Weights of a small audio frame classifier.
Model: arch conformer, norm layernorm.
Training: normuon at rate 0.0047, 5400 steps, batches of 64, held-out accuracy 99%.
Rows from block 3 of a small audio frame classifier, named by matrix and row number. Rows with one number within an expert belong to one neuron, the router's apart. Each number is 500 + 40 x the weight over its row's rms, rounded and kept within 0 to 999. All counts start at 0. Numbers have three digits each.
Before each expert's rows are labels from the 100 clips, of 14976, where the router gives the expert most weight on average: "responds to" is what is common among them. Only what is clearly more common there than usual is listed. The data: tunes sung on syllables by a formant synthesiser.
# router: router (model.blocks.3.mlp.router.weight, 32x128, trained with AdamW), inputs 64-127
# up: expert up (model.blocks.3.mlp.up, 32x64x128), inputs 64-127
# down: expert down (model.blocks.3.mlp.down, 32x128x64, transposed), outputs 64-127

# expert 2
responds to: vowel: /ɑ/; quiet level; low voice; consonant: none
router.2:531459557514538488513543444490421557470549481420487519498416514494552554535568555504495493519529476435433509469544463428450457452463503536453444497510500467478555433494518493422549485496524492
up.0:452458382496509451497563552484458506564473517482456498537511541527463468490544479496522465560521531467451439392499530481526520462452482567490451508527467478613456491502567536548494501457488536
down.0:464568497484501511446460516564551491510426462492490530543491489458464446493391526414484500459511512449507495507464457468454478525579511504539485498512481510541460523503523570578553534490488562
up.1:451447468462407470477485488476461538565499500569446485492527475516460444577461432495560464522473581510556464491536550442460497440477508574431479488535499505482474509553485495496530441536455528
down.1:451585440482511474513512557523475420520516478496489464477503480476456519473441498468469452459457481480551460511490494544518520479475480470513593478566455523541498488442523578436470517444518482
up.2:488520538501512485553514563515475551492524465534512528506473507478570502616505487476458565537469444454375489476524473498511465442495481584487537504493485520521521454491427518480494485539526494
down.2:523459512533493483527478465475501456497484451476456478474525520450574499491548533584530464510520485446481581512506430472503494555509512455473564514482495515435509502510520572558482461479495458
up.3:479521409449472506494481476455446572510433495531513552512486468477478519560468511490515545468443483466412477549493463538461471545459415507492499488542597521570539459538496470508505563500530495
down.3:473442525583501551545545486522509447486512486526505541452557513519508474498510506550498468508490501473534429532506489409486495545616415457463468491519539528530488487539523458481495514411550499
up.4:517480505467467590498530543466575508525485519477597449464485532484444435540451514482520503494542494424452510510499521511548494486502482447487481488506579525530542500530492511450495452518604475
down.4:503511494485544518479439478531500510440462506435443438490516492458520471510467450518475543541524484494490505529471458529430534522475484531506545530422479599570490533527544532489495507564519410
up.5:486453496486503531486501456503472518533538526485593464534534438482435504498556558492487522496495514548571470494447568421513560541491455480498455479517454491462457460496455480441539537575480539
down.5:488532499530498499523511525466497488491509438512509435488496496478457487567509521430426507544486501588504455531508428562556508522478420539510504505521472433539473504511492484511516486478469501
up.6:541502524523481585549423537534537533519478441535479530492441436506502534490513485511572477484455507526489509501436541498519499458525506411533553496493520564546486487481599492467420499468551495
down.6:543464453505526587524575480484447517487519513544534423476504491469476528527543489519501506518476497496453438458489413522521509543413457547551555514477479492488485505567483519473479411506473503
up.7:440495548542462467515489506517543480569529467483510474463562497509514589492500567458509560475502489492524496509495495509546487487493492430480515508465538452519455531557447495535466492526524535
down.7:455436516513500493469447433574472461532431527555481455543551618477557483501501549527509522492490472498422539468469515498534552528519528536453472549478478495490431468487502502503532454511510516
up.8:501522525451528549477519491458474458520570432557468538583496500538499446416565452516540483501461537492492547476457486476573524500421509559455489526501493506450535466448462493418550543470521531
down.8:519550435512443554546426466515462482514465504517532549416583525523527525500579502478510544506477594448466524510542472553554445492607478540496534467523466456478430533520514483509471513528513507
up.9:468554558577479464504473415488495462474526513479454449445485535467478559572505563464521470507478487541426425568497527524551577506470459526438484465463447471460488518504493471531511495532486535
down.9:556488496503477490469467522499483453457509536507485456453481569513442524606476501552500541536501584478485486512504525412541486503436523485501459474563472509418533543597485500529510492491436510
up.10:529452489519473505488508477568536407516534451507534475510459516554467507416526481538500471477548526535525494433460527524490474466477516512517558476416484546492550463551530513541548471497485577
down.10:463510499511574520534504411499459504536484471502542563535526471494467545510488463515484423441444505426479525572526436494461445488502512519512626592421420505466507467460508517472462477536485494
up.11:534457483458473526539551494572480478483543500536559439450537519541573550537512542512559552567572519481553477468490486481515422445504438533541505512449529410456501539485436523482473542529479458
down.11:455525480509533499542525465577515427473400482543495432465481502471505486531501439509546495459548486459519544483476509439488482441514554532534565552481565430497487524523472528583503505467554399
up.12:513500467499483565550513602481507500530484564468485513524519475459432524551556522495479507520478494489422576467462492517477434527456602540568496512502546525501448505501434455465445484542517499
down.12:477467419522566530440516520560501490495485456560498480531505496465477509428430546504529511511506528577466500447484434502444530561471512437450456473542539489495411454537540509552548508505494423
up.13:525445547449581375457541523526514459518472537517491527454522496493493502471561449493536472461555488497417523475558459504472474429499536470525489494383501449459543450499499507517510570544460473
down.13:536486475481524403544453505465502522504551587461513471429454475497513476543550553543485500527553516483484513500470484506531556496446529473525594520407497459516517509461490615536556504508484469
up.14:531460467499444439455527522532532489497468500579546495488579408563516562411483458501511542497504453480491546581470423505518402483437503469545494502534511551491503437498487495516563499518562448
down.14:506470498534549589562417479493551574522453451472480518481482542478539470503466492500498488454516506430425496508558510528506506482473484546466492508568507493516500439514448496519571514415596505
up.15:514496480558488523503464514464487513491465563488512442490482564499504497529510513531477469514431496575491511532480537510474512484492489519539533507476500475460560520519489462501504545520507470
down.15:483545551532494520473550441437508501484459547560563438532445406454590512456571452530450454487483565523572532470443558512534524454466490451431495549539508505487511471458452559466499425500505413
up.16:558489496584488493487540525461482500550353519504474504500463487477544529475499505555585553518489457445413473427474467580472475499455558485570549472494535511516540513524504515496497516428486527
down.16:497479542516531499470527447559542545456432478485494547515442470495451438524478531420404519477487541548499533530514460530525541501507541518476461458525475496519449404454523559452503504583492525
up.17:461472515483506453483495552522507561460553545526475486493422478438492514508472491428495510456458440480406518530536505455487481545510540521511515485505539529442438484511503508455504533439507503
down.17:439444488593473516526541483564523418520467501485493465518542553468554495506494560526530448479552492576517475476488561496472520522502470464455489517560468457492526498390502462514452478455559516
up.18:511491489499509512485512517442455457534471506552442559624491531560532484499508518467552545408481547535524498519489519475522528470469501386517513466574519521519512462467398462551496540460434471
down.18:538464542474460494505512465532521584461552429539457546441533571472465508559448538450492510514465528511504532452443490491501483474567509511485515534546523471489461475546570442518553565471466630
up.19:530565456544560483543579549539480525453538525486454544439472524504483564572497514454500473464576522479422465495556581472556467501468447462521436480422454512471464582498451456501472532495532507
down.19:518559546489517430481469477497488484525524476537492420480476506448511495537527525485503527614530471516530476432480487529381530496545486508527534477505590515535475496568493543479509447479455538
up.20:538517495592483572479493519495489519474463480516552519521470443484555463590443531536498596491454477500414508473524444529524431477534480510516507455521440490426528471461497470495473506544504454
down.20:511514539509493569483520414456476480447446466509508485511461483448555463483564488496487518490538577527509552544509479565476561497502526546601493477489493529426475512534542513537469533558502471
up.21:509474484540530484501503454500546499469491465449476529415465516512538477417607508483482509520511546573494404473577528511469570446553488538515474464469475415482504520512513538548475584468470529
down.21:505506535498461480442491401481475561527525557526515572451439487534519458571518518482529532509547517590540482450569550482520504507511520499458456464521481449429477532473505530529504521544434503
up.22:504490536564476475511510498491533476527423533486526489489422482436468542523535514559421540465498479559465464484548484503506448534547484583540503448465586543473501442455463522503518585497517456
down.22:500492471556520512539581461495495498515453486484529526568560508517450469446514545469488472478490486518485447401551452451543522491491423546569567516474522546461470535473473555481487604518447511

# expert 17
responds to: vowel: /u/; child-like voice
router.17:454501560511526522499511536492525547472538488456472549458489484518416486568436509495473497558437458524524430494544574449463525499539504477447522509449466553485510497479555517462464445507477530
up.4:533554559505503491490549566564469541505524460485440514435523481424513498494540460508478541510486540545478486426477453491513522487504463507467442531467438513549526506476488527512557488489583446
down.4:502494494467494469533458463539490455509532546477571513422462560588490431503519523471509560483528448465543436511523528482572478529432480495488482463540493523488552482434447545516521509475481516
up.5:530506575583528414503486463452447478564534494423541527585484518558526482411449509510490519470553510474505620530428563534558450459489500425502419489504441505519495451512533511483462543486534478
down.5:503422481575464534521610517566557514473447469485477482484487447528494510510483433488524444511512500440507513499568447426436596522525482517483492494498534510430455512520478518529453497451493542
up.6:497469460593538470505462514502484575464555488480497521390501478514511560466452522516475602502479458529505490462561499462523456485526511510494416483540498533402515510519539464526491537451532503
down.6:482430570501424516511564442499480525508498444464530541518421501501578440501508529539539598502506550540522498460594474483539543457492506563520533491488443513499523455522565497532502492500469525
up.7:485592568440541454460485517519462511535518470420529518536529493549454481511491470487501481558537506411527527538516488514604516507463498439462412496471513470464494439484522546577499563432459490
down.7:567464496457430524544586473519451456434444514495484492454508531527556538485502488459505581537559484456485492500570495399489458489498508498567487522525509424522492530499535492447541493478497535
up.8:572538474448505458462513472456482616519511414495446479471507531517437493510503519470538528513479496514432496511550478426441484477524488543536515482503424574502510553508497444580464467533497529
down.8:439501504512445447520508454493496489549553526484536494466500439447472546553519584487544456445514478435614525485490564536547522517474511420490514533473515453481532517496421518458547456536449472
up.9:481532471504456519513459476580494494515572530518501465483576483535500559550448553505521482528483515469465481543412464459430431519514461496503438522517507477501531506464444491476474538520548493
down.9:524452550511459509460499466507486524501610544457465551489460557474539505470495518485549457436435459495496476528533491551561547530547485509509427448524505512538500502507520447474569515483488494
up.10:496432481475475479453506539489527481487512475452547520498559534501488485422445419504397433463422469517574505491486544473492513551512494540494520486554533625566480433542509506460498444520472456
down.10:571446497513574518578500509469493548510506480515572533454473441507486552447520499539491487509462500554470453525554419495443483509496522542467461491509463535469503532583471563514567504514488456
up.11:536499457552492526447459486507389492516517518520502462552456515492453504471534570508546517489523482549518516465466455513506476472450475479487445520561513418569559471480512481446520521494494566
down.11:484501420484548453464456503545490496473517489468468432483484528499525485514545461485510504583531589477486534504572511412479493529528460468451438540551505544500466616506560487500524455465569549
up.12:459545458485470531545624523519576457425496447541523486471515469497439541603467496524542531410482489451543507436532505459467472484466438433475493483514511495452548529535463498477463530539457485
down.12:549479470568427534500505485451494555543435479504449502509465480442521487532444519465512481497472521574411487414555513502440473485505502514451476530574461430502564593463494526530460517549472514
up.13:502498513560490537503528485385479464505480485477557486453466523526502463525530520568498589552511536468476475461477502514479513497499509400469611512467537555488526517465537474445539508448499493
down.13:485437479552474519472522453569512433449503521517458509531464521488525473500497465518540457509418511512549502479529487497457456457520497503567570551488383517557578498401522567492468512514415514
up.14:560483565533524475469492474513512463473509462536446507487497501515487484579514568513447551436474543490500482484503534447393482516456466422535484520507532512586528606491461543483434506473442518
down.14:471497459507482476489546519464420464457536450443467528476489521518583536457533480515495466478494490522508514421485521509492522486518542495491461524519495577508552491511516556533469483526450593
up.15:505461495547484530464470502523553548495529525491440514416568520546454480583454547504487471512494482500551438483510462450486513518511471413485511520471470507478529530487472468448425474488525513
down.15:470565484516547491470491466517507547509592474473503443450516490539470448530513570524483514416536499443411520471532539494543509477518448402478493557515487579538495515458460581493495532448531564
up.16:489507541553480429507532555506493468565481518447537478538470426508515482533527468506514523549506448504488526532433523504466444552492604527498508452491526495462529498472503498543426487531457465
down.16:509449564531482506476555427522514489470418510493446469509595562474459503547456470565500508521504516531484502488398451490379479525524544579459492485481565481473542435497484480510576509510474465
up.17:635500482467487495422470415537541476480539405493592467490510462482492444493485532507505459488516426509433456487539542512512527452481509521454511468476478474523497472455503471510490548474544493
down.17:470471464569557467584497473503518539511468467526514428521453478483485466510489495542535435510511467487514534514403519529453508462476451526445477544552470521445485449530523450500482435533521515
up.18:555499487529502460512487560422511551470542500495548489464525487431542506489521499411462477494498546554601476539525528509453468450504506462444497529429542432449531550541580453541491489460475516
down.18:424533541486485467479519449414476523526533488462515521424471488513519421461523528535536575509501496527420492468559471512484514463494456517564525573577504492548527475491420443423509483525533518
up.19:477507488477538603478447485540535469476503549450452490501513500448478548491490467424569445427483412405531526490486518509465464513408488496526568473555502469536481533543457479474486512519456506
down.19:464542464500538520470459487505598455526482455541512463467535506563460481496467548466502523495558482497492552538463456501518505492412546458512475488462527485516522572514450511593453472470458541
up.20:556465542520512527478479495581534543549566441504488517459516558433450589410499493554505469525514501482435536514516450486503512516496493499452449518498453485432497564485534489492537512522513443
down.20:456532538431489472539464511532585508489558534446494462517478549499507419524492511446555503444560473490511465535571577537483543525501558499426451488508491511449520477495489425484494451487470543
up.21:494477488500537464559589471455532588486538468512439476514499514510474527524562561504551552557553473523470489520527551447490444531495513483539532433469509524461550504511475442483472556564465538
down.21:454583484516445466438461515545462454475477479481536503480475485449460496529498484573476403506492436521448516433502493560467455527540517580574513519443508440526496560497456513527458525482563518
up.22:493511522449464527525466485455479535454578477522474505493540497486468482604436489517552525528512482517405528443522434513505414504536521530558490494531486381497482500510400475559473510552551494
down.22:429427503551516452488473400535485572491453531447442542489495599492492513535456546444534417444571521418519509509467527570524542467442456416477451490485515501540509494479503536499526483499568470
up.23:482554544466509497492482518532456389531490483488448520518507504474483531472504493465424435470524510465562435486496569529493486530520476568522472534532524517531413543499466493562536498524531475
down.23:482465484488565562496447514510444557532511492615555572486484475549537493447493522468495471557518570536565480513565485494497526508464488542544521491482515496381457463495502480499478487547519516
up.24:494489543461507493496453486509545403528565577519518536489481535487480475483490468467493501423499515589550505525550494434463485515519442584529465533445600451520510510546543502487511506503527484
down.24:491534472498528486548450588447587583458508522499520523506578442490488530496499502555475544527536547543560490483540471498556599510530531429521500497501485475476439462490520513478543482504459584
up.25:537420492467447451491515464500510493399478499581523475447513433499501536485401490565540475430509486559627529511510484467505559463492512531453492497488497480466552538485548491530445507473495523
down.25:530546474553502513545468534501527527518494503499539568500502504499446506437483488485438437473522547506442449455541538457557485459628500483484505468519520545418511517515483557559530593516517491
up.26:485463533429506475466520496505525625542479512527503546542539535475442566581472573466497461397464498538517535492503506448414542503471479528500501546423565553515555498475503519492519508530462540
down.26:405513499537534500494507467451583457498532493477508436447507467545431469575482482477515539483539418536446458520527514502497499522475499463491535464443513485453492579489467484540480493484496488

# expert 29
responds to: vowel: /i/; thin (high-pass); low voice
router.29:422538513428503520488450514405485484558548539506501507552486503423417459497460498509478429428474453469503510511432521468525451552504522581574533461576518486524514485420454507471546540503466451
up.4:508476526518577449513552514472530491514500509492542488481505499502501511510430507525515522498455476507549466487491506442530492491541492524497457534500516476391552670499555435537453490498511551
down.4:485560452493480583509438472502532511519464570558551545460462568480427475510461521483506516508528493496524526557549467533500481481498467570482461486521544460510531460537429473482529494534473560
up.5:495543496513486584501495520537486538494440464442456523566476509441513467493454493508507475522435466565470507510514422494557477533484490505491458526484469482577417510517475545482555464548512486
down.5:542543507503522496529479498470528495486624530487465538568463451555535463523578491454496487527584506488540446488511554523494517552509460432489496428532494475459459549545561472488482550522492478
up.6:454455470438481529504497489504503486484500536500449468507480494545492519505535471497562414535529532511481541588451533462478485518448519516503477501548471438528556520503511564521509492534514539
down.6:483488468486550512554541503488487531497472576503471511495505580510455471529448458502424537452481471472446539467547548458409464515488556502490592563543552561508569480462494502515561494441465527
up.7:534505477499465522520506462487422400534558486504540480529484507539467516456501502501446529431470481448535425442477446544476448574530480479508469517501478519468421583465556520526502457494505434
down.7:436510506498505504496535442451560499578497476513510429441508486527475477589467593455440498476519558490591506508543534443449552494493523456426453519519482565471502505506425530579475433561481527
up.8:477470484432533466466473515473467518552523502483458533554476490479487524509434478522550465569500453495410470501498578525466472555422525496530484470492504545432463607484444511538450556468480494
down.8:523493516446527511531527475486552497431499489497510546484554561495485470541505554414444509441526489558560448400565500509469528508504470605533443453526520461470500521416475415513574559502470548
up.9:481555555447537481473498466510454438554547503483493524510472468537515432479515502506461572467472531474502500473474471480479532563467554452509444516514474519413480403521487426571577551494467526
down.9:507507523565528449527512486414524449480476452544529546540505540450452526567501498537440529509489496558442470458528512431459620469540448503472514517502481584544458454480501466534485502488546491
up.10:509472484475487549550477514536550531478544497455522472451505544494524531557489475554516400459483542494568439494577431485430522513509552543482483573497379490464469445494573509480532538450462466
down.10:469515541513446487495524498537517515454465521498496528527574472505532503433472423492543584470545466516520496524481523467465488632542448477493461425494491527547476493550496478487471516469537528
up.11:477540464515427534526479583559456495514510544536574523556510490492495399505496588472538444500532488469592511494516426518459468506494513483457519537487496479545451416491466528592519511470535482
down.11:479446575489536527471511438567549561571556442438516498492517498503545471545448477524469490465426484491461494534465527499470457498459512550483455535452508532499444464522482501434554433553497469
up.12:484492519550455434484536519527556435488457447511542557422450461548506468512460478502479458473466456550510486566526431528486498549526540500508495475468476531554533471467479512492578521462566431
down.12:500404487518480460535508460508508510512445529510529508552520546503545513522439452581548469505522528504473581445500506463477578442441534533474514506453461538438545492534440495437527472520447491
up.13:532507498498508419500518546550460560590483477461477533534485572537467488523506477461517530496446473556418547472555472436483594469524458521495496552419523491451422498488490546462580570527418485
down.13:544573590519491449507526582487487448479488443502513542494448495486576497491498502560477446451513491461522399496496458454523489470561540518483505557494509465436491467538541513458550519536462526
up.14:556527556437482507518530480564544550502544504471489502524472530517518509467469464546569498523461532481523479479479508417469471470551556490449543557538533464516540429540539451551410518415481508
down.14:471470432495540527438438489555515616468397461517477461562511503522507537524478521476499492542501489595480502415467501554562490466544495505498462468572532510492494492451509468553492513547497502
up.15:451467519523540475465550553474458470463425548482549541503445499566508512513565492502424548526500444490577493436512508478527466475469490433504515493436514480516490511496539519511491574494418523
down.15:495620549478495451530490487504578447524519503505493547494451468500461552462433479522454483517492521535524537554510488497468500501517536506485427454535593480450466482587490458425508536459555554
up.16:561521494455471573484461426475530539527493471472527509485499524476519492486474472553502532505465487494469497579507464489534516467507452485476505515574508541531540535484599535560463526523514513
down.16:517458481467541537467497435550493510530488446491558438518491546544493509523479586516476505428532466521536553468440493489503438493486446482536468505460514552464501512523477500485501490558540489
up.17:482540521495535502501465491511499485493494483446531509561465489480472490530477505436493492525532475432472546575530499599482492560513565517453531521451447504569492441462500509538535421513508436
down.17:517484451495553554468530438528461433496531425509595600468491415509473447461484488426457558513495538394539498505484435492519494460514447525552487499476479507557534511503481577460512492536556471
up.18:488505515495525505500531525491569448528478496484544453612440521498591434510518485490486526470463488464460507520451531503577505455531520454471494486546491537409509404452460435495452521492492542
down.18:546511480536522477448539419495482475570449413549525456505484497508520463531476511485443489523537573528520545453537463497468499421510476470497460556497519482450517469494466529450437508502537480
up.19:525567474482534414510462394471512553453514563487482447520556449530482511543464563474434513445496600493506549508503504544475569495448544564490538526466484482480493477507492506440523478527445488
down.19:444476443573579485548480462522455498490521454531449447501475504485566506442542444479510487600483499508564476482411508507526467532510540467507568557534492501513519478504482529453537485547431509
up.20:486446500568561486480525460506498488509437487561545499483480458514469479465498438489496538499592558472469498479470450525530482494514542434496473448516456549500485369490451446579434466434611502
down.20:503470572496511473513512528517477453420497449463593528569469471546503469476550512474536501475479545501427496465520540528567566529424527484528511528492501475535437494416454489423485459530613459
up.21:531527514509534496525527524466456549505521461496494500451425509472486506514468541504468457497484531427545609377475482481525591494537535452478488505496533647552533453471509480524497512514544496
down.21:462477434499570505512424451470504560464510486521537443510505454574522500393512489439534551531469485461435501527526522450446455530481493615472513503467448489478495574526451527550525532488418494
up.22:519515521446535535506526514431453505491486435524481560522467478513512444439453550524514549529484514447442538501511542438495593474462539562456468534455576525412397464471502506522532563533460486
down.22:521491486461495435452482511492520577449606555519558496438532464449443563503474482518460540578457542536513578506531477454492447485505419519488506447505451482556501484520462463502545490469502505
up.23:480505477511427490507547410556520459529484476456486544479504482480492486500433478538473515478530526486414429511517482484543456520504584529498469480446445511582508511411367491524532461463545472
down.23:548490532478522530555496498525469500561560512522568469481511443433446468527576566481509520526496499572569477415477449575522521489460510451515555515497474525444521490473483462465519505550577494
up.24:475535484538540464428480538501459516536469559516548460465465562463490484494528500491517506517493516526386497463487480516450526499527487523550418510447498562520437501442467543480509501431437518
down.24:493523578511503528564577535523451534503515456545460482475423477572469476487482487450492507563486412498522500497553450531507516556498548490463471500528415534559535501506479556486494416507475538
up.25:493480525490605444507474442481579476455485513459464518548555438545543446448476494528468421462492500504536502547492520477517493521443483500468454484489508529565547472466450507505553513464525503
down.25:499377461493547468523575568486593531552533521465485491514485496478439507496539516523515510530488470491484500415497486489450561429440564466523476508478459535529425534593462478484434451558511538
up.26:445509469413504599505481476505540589554469506492497466521454493454483487421442456461475515449509501525535506507546519483468512487490533482463472474526464510474502504515518520595527501453479513
down.26:495508585559545558441523449430488480549502441492500519530551556440570489533436559520475486490508510494519444466518452477510506497478471541413442493489532480494497485515474513505444465461472443

# expert 13
responds to: clipping; child-like voice
router.13:553462473522574460464442573524510569440502515482555562541453445468522505492465449516453446531501448492502462566528485479500464464543568512494525466494552486489459449490520466399489510505562460
up.0:474574501535534517481531505515486397519532424470515462539452500540526447485493569512462484471578415446458459527502536571478556473516443542500541501518483497463500465586558479455492550530501509
down.0:480453418535497517479562487598535518493469508489528554486542451448497497454532549553495497489462455465512573486510512479517550431518446465537413452446518492456492498470476515500495495489573513
up.1:490497534534505496479521489500537591523482534457535509468500525388476530501455546593468443505511475500484464474518512503432446443494521452509503556483552439454544639540524509568505473482480547
down.1:493399494480448477560503530464553481519474462493495492589499468477564501532494478555502507470462496598486518507546439524486508486501501517492572550469547579511462435517591471530459510432523518
up.2:497430529470572484430521458512502563564492438544526496424507480450509520604459478518526480471467473504514470506500521513482495478520447479481502503494583487393484503507517536579481514508536501
down.2:552495520500482526498514469474499474530545575475549501499472501511490490501501546523455531533490481584470454494539470496495525428484475538502474360547566531473584466516510494455470580530496495
up.3:509509480516560527479561521490403587498438486494428565530523452473527474547532557550540491471458467503458543477533535504514485494526498488443420486562533506516594421495515478487475509527423450
down.3:500480513608511576493522492491453451505548453527543566476483479525562530544501551494515497384489442527480480486491496474479478539519524482489454560535448461516444524526539543473497529517477447
up.4:491477460367450497522483484465489435506535524480555512564527501463459494486438468520530539518586499513539541566447532522474536539474500491474505474473501489526504534508465456479465485560444500
down.4:526551519464625432493522436550470481494469507538499466460451536473553522437505529507415430519485553500503464530495461511422436473503482487534478595580482470503492520424531504433521510512561509
up.5:540518474559452540508509419494471493357442432487498481463513483518523465456501509493501574485447467521549447439497489505524503553509520594418533492516478475412502531512493492493471532435523475
down.5:551453443572523461574502584414535443494540473451534500453522494555491513577507553496433565481515488543476456490522520518529532465533482501487517493566500488463466534476479506492482498481448459
up.6:495509468426530517507523569534529521577610514559500425461415501482497420471428493446489451481504519585492544507526503465477484563521549475480514475548513467496513592498462485536509464463472475
down.6:529542602502523528420542430534564523482516508517468543527445510436492505508479457454522525471491506511535468568491517514464503510456476585572535404487448491575493431511535509477513506431481505
up.7:537486475508524521512490492484500487524520525512584505536511553525480514455442489466510495488507496515488510564445478516491505544462490613478417511430457471512439528514479481410526494537480545
down.7:509553456517555465515536448438522521472480439528464500464517462496469528489531499448533585455506592459581613488463515496493484515493529527489444470458480592500475547462555462521520456519516540
up.8:453466556405485513522540447514508435483470549482451471509519537544509551550442538482477540458518506560531552462495532484500535485520435474543468435607504513489492498503588505536466447487463481
down.8:522539520496462573531458446572539541499447544467604486512495539484518452470458520520415489452490466445443510499558540456568441494484519478458528529550500552495504421517436540431505485501460523
up.9:540421468570451459533569434480486504450467536463542469556540465516546505605499570526467541496562460457464553523487483521537503518478605501508470487472508575384492452491538473480468512524523538
down.9:463506421507510502503481508436509515493435473497453528409505523481530578460495457525472452502517435459479563436522518587492496502465548469469442580459523562498548602494464490484520524507507458
up.10:522500449602523485497439506524419504459469487486501516456520428466458443527506586482484415496467476527473557452551542496548561431475485469510497523534530393513488459498508530481484484491527477
down.10:394503529531513479501539445510488569528501556416475538514491495473478493518507546495458530492451510507509421488515492459560470478532496437458480554473532530534476451559478431539433555540549529
up.11:506467498513530487500591471572555555479455437444561545432492597542516515523467503533482471488535527455409407520521548492463480510462448477553411444521525465580555480473509537462501581474511512
down.11:525515480498491561542520496503477483471494456505522567425558499561481511609510554585528481511455497517493494459491506482505437480402543427532457496486469519495494529467460454506504449498554572
up.12:540475465501485552516474472497540487459487532514459497510487530486467486606425456515533467458550470556454502488515511535462520553514528552537529528508540458503526526518494508418464486492523537
down.12:437575451541508477474515504545561561572565506470458530456497481537485482443478514498529474522538569485560504545478491516526514552480406450526505444483449567517570500551474421539485426537372472
up.13:441610463426466547485449408493474447534498496486536523535555500536528523470542542421541459465500463539527539449537477526554400500515477511544577517471496547467462516500476520590468490430510480
down.13:536485532436511474468495458542514531536508433511487469538493526577516508529498574489455485394535505532445518528557509430538525418485494486482421575517490517441461457508511472426478493468534526
up.14:533478477597509488491444456504563524530533491529544565448558461583532508491506507530519503513518465519570508520607507536541525480565526475483492484439489495455404508521513465432435506567433451
down.14:560500508507514465500537490502496492543489492543453509548512552500542520496522553508499446524464486540408576523418523504526447514501534514495477420515481480532567491463467509553509503513479524
up.15:494510401487480570491491468517469538518437487464523460474481521529489446450493492509460506546476559573523490472484465466501537525531483449530524483539431474490555617473547535517508519475481505
down.15:484478525570487545516462522547515518540448521490440437547499456545485553495476541412530548479532449531469529447482478618420525441521492484459521515553466488451470512475480502526505448491558478
up.16:491481475591614525502496485457490570527496477520478556529479486524440467464456532514499569463497518524423539542473527545464467454513497513509469479530524517506472530456491513506530515506576433
down.16:504461504538485569505551414490464453549515504529457441535505491549467486576560554510496471468448541521582535465480529497497494539449545506514499445515446503451565500458538463519495501561478490
up.17:481516450415457586484524572444556539502554513471414515553523413462528506496431429515556497547456482443505552547468516574498541513467532520491459536461468532499495491528518534500487451534466498
down.17:490518526514507430426493544523476476509539473478458512484516442543474491481524516430555585434546544417507494525467496431465462478532544479496500510533484497498485520439575472510583456456386516
up.18:474437458571450537517490478459445457553488443561514490472461551514506479495488492470430515447521565463433490578496513641494537532524531543425487557457524505489518555477563530456511456497530481
down.18:502501562509506402484512550520452462532498517467474529492440523476413547427462481527540406490497491494513461528528568491520583502525538418538479480617580485488567569436496520543566501518460443
up.19:525419421514469538503501561453561502491481423487411506570480592519441511432519530474528485519452509518545595493432494558503535559540558507567454472490515577510474467524575473494449489509466488
down.19:476557517462495542526532518499488502561588528468480465500529472504487530525449431476475496478476497548580514510481529452561515501488508479405473565505517577450466532441464454493457463429457490
up.20:572479488494591530492489509548484584472516467444492485459536507512486458533489535501505521513430537582525499515514422484472457475541435638475517507501444516427514469446494495444492457509492415
down.20:524486501588518496532484530465469537471503445436475595542467513487572496460551470472445478496470469514360507504558459515517523520518562460548557555495423515472526486512470516467546500499495467
up.21:520503395467559502526512450474524575473431478530533490554487485532458464526515481522432484502493553444569448536503578493514556472540486545479456569461457537501528511463535508430531452538597519
down.21:467527486502486484512504480460495456501451546501415496471513499472467501469530417453585481496515468490559535485547452528442520531493444429471576538494463469440562594488517513603501506546502524
up.22:379474476517447504475541482504551501534584496511458523491507473509460486535481461426547512516537526517469513530480465469427471541522523554521574532516500518536461500540543485537579510492510515
down.22:479580600466499473558487513533534441536537396527476544496508431439558512568477481516518516481600475507498471501531462541516535589465512488537450544482475517515490525526507451507562507445488502